From a checkpoint of a small multi-label image tagger: 1.85M parameters.
Rows from block 7 of a small multi-label image tagger, named by matrix and row number. Rows with one number belong to one neuron. Each number is 500 + 50 x the weight over its row's rms, rounded and kept within 0 to 999. All counts start at 0. Numbers have three digits each.
After each neuron's rows are labels from the 100 images, of 14848, where the neuron reaches its highest value: "colour at peak" is the nearest of a few named colours to the mean colour under the peak. Only what is clearly more common there than usual is listed. The data: simulated grey scan slices of phantoms with and without marks. In brackets: how many of the 100, against the usual share in percent.
# fc1: MLP up (model.blocks.7.mlp.fc1.weight, 256x128), inputs 0-127
# fc2: MLP down (model.blocks.7.mlp.fc2.weight, 128x256, transposed), outputs 0-127

fc1.125:532498532497571380487513501475503626563566513562478487460557500493519643482507571461393384572566488577470451424507533510484482510542485418482486465503569463543501552525553452543482467484519533528463493490458533508543457455557562378505524464491418513410531515445447497440455489525491454469519519568493477487425374499602533471491543529407492519507469514576549548595442482464496490417458
fc2.125:524457566516632507540493479485489601455488525396535452528544553484497567418500499500484522618406518369552489435486495584539424412467473539526482496428564447541540519486638493450510570532459563503519561493452481538510509525447468619415497508519521504431481476448447508524492506443492541439460480514375498507517473516540544414505453449457488438489505485463484526533562444476380480522540
colour at peak: grey (79 vs 43.7)

fc1.199:553527618484480436432562576475472512432541507485539476467412526510489527465519486562477550473485528490496487511527605567468531480512495469395436430483545430517498498449590458555488593494553470545550552476430563467455487410544406551621487470599505492481467478492419413495509505499573466553536519435553534575531557390459473506499437501386532452550520471521503526552405449446463569497532
fc2.199:518513351508616416446519458478484435564540524475456550468588564493545482533591434497474433446569537447481449526537549512527540479459412551551509556480431579469474530527604544462549495444440607482474490477427459502452478511440568472510513391476462497555465402396460519372451509447496503503442494511484474575497529557469505460466538439478483521555472547496524560582534449459524488506463
colour at peak: grey (79 vs 43.7)

fc1.66:484444497478538432521440506440493478360456563481624494537463493543508468503528471490479486404531532568510507499537520501455529493492627556511548637473548445467405451486546501475535629528576540476490485410472501436383440628522462377553497514496436526444474556492455457535508504495519544508520508531451491498467519541474590486499486500535551530485497517444483387483446566518592509549515
fc2.66:520537446453506518468587415547482423547568554584566567463602582472386508401521477486466419542511551530496535489562531541511502461526427538475551574554553515539569462450457470480531546491514413490465421557495465516527509486521528549574416492461548496452450450495590509464508470412478488494498516599530430484610546540436518435429495470430465523594513474447494536485520550512380477561549
colour at peak: black (100 vs 56)

fc1.55:405441525501492572464500597535521469526512424474530539414465524522509537516556567469580465526472394514491509518566474453552589437490438450588651483526469392431484474563525452540455491463513513465524448499475508440485562514488422515523445503505375426468435527503514570491553423487583490406520567369544508471490440577537491495450501495488535433501448469556515498579551487523554550491480
fc2.55:489488466584491543482539463541551479577519547595411526498531472547548560503484571445470456430473472583447536604474530434431549464515545497482402453583571523480489571520473455595516424564525463551542437526425496566474420426524604414473546481422454533547509533482471445443436456473532567468569515523521451497527552509536495482400557556506461525525442586535502446559509494552527416497582
colour at peak: grey (94 vs 43.7)

fc1.198:485499554466449469496601600557468506479522530469541472409447485567543526495462486431481513564477487523577479428492513483606496543516449443506423529469488474469535472515526539559456603454535491522613507491524525557674482535497642424428473465504431458442562469514384469480575561519422505519512560493501520492468465489540447594504534443520516546485524421563435510507418451508456464509443
fc2.198:569486444494521496445588460467554569508442575483483578581496535452626507469505439513480517456460525482539501554607491572571463460503480534519515478525551541471538546511538640431447513435476540455471424481434525582527466553489486573425454543475483491533460549571505464472560402521585458520478597498518626508470490494461423454454378474535465463505527484546524556414550528407509498516487
colour at peak: grey (75 vs 43.7)

fc1.165:531528577399549444575559524509454495494414519474570486490445511510476519509514486497488570467482401482559528531479547426419630518418465511629521506470467395414501549515606493586564501439424492554501599516491469498560492519489461494564496523574561479491550550516393529507450494494516519463480552524435513483470408343549477459512510488472481453502567529465503500520465458588429541523501
fc2.165:549409501520548447360444460553549509493516455362505571525534469462439425497524592467463507501462525498446536513547412497602496573508468461485483447438456599487553464502462479537563477460503463438484492427527400501472474589488482485523486468410475530553531457400541456491484531505430499458470486542398495513502531480441541514455388507525578508520535593456503523578443490633506448523523
colour at peak: grey (90 vs 43.7)

fc1.220:507515463460398557474516527553547479456611536462541550511416513507652417490330515439499516472493544448493520448470494490516548538519542626516521479522447474459531445523509488477441476513483366469495502554567473499581477478550506462562446583508449492506574517522488513498549526454505505550547592511501478522486555494374480603522440571537524547475422474475480468533479398485457571525453
fc2.220:568471522543572576490524466392453549441532567500494522424477465473600482445526520530494504527528436487564472446560462507409459484428444585484537538556550531523469625474477561510466540537504453553430438534565556480519557519528532508576454499543454599556415420530529432465471400509583487470499597444587571443461467497458466477576477518414451506527528553549467535541503442498486416535453
colour at peak: grey (78 vs 43.7)

fc1.49:502526535475533504476476490493446491370545577538593460437441491497546572448507451483442525450474513567504501506546508470486549455485603477494451558520578404480475447502588387498583653602531508467474528460437540414413474483539468333559522528583431464440502507471439538538470531516496416533519509480526483540470467524509501584541521475534527537459582512511491490547447539520498427466491
fc2.49:473542460394559542500494436469470436529583556581535555497573519553473500443542450469442569561488505502540387460548420556505502510488409469405572589533568528470545492525414394492538536499502544550488380461496496577530500476534529588528415467453574521405483409521539498492538422428538507507462551523515453423468488577487579522525527517458447478480504456447515566509515494477398492550528
colour at peak: black (100 vs 56)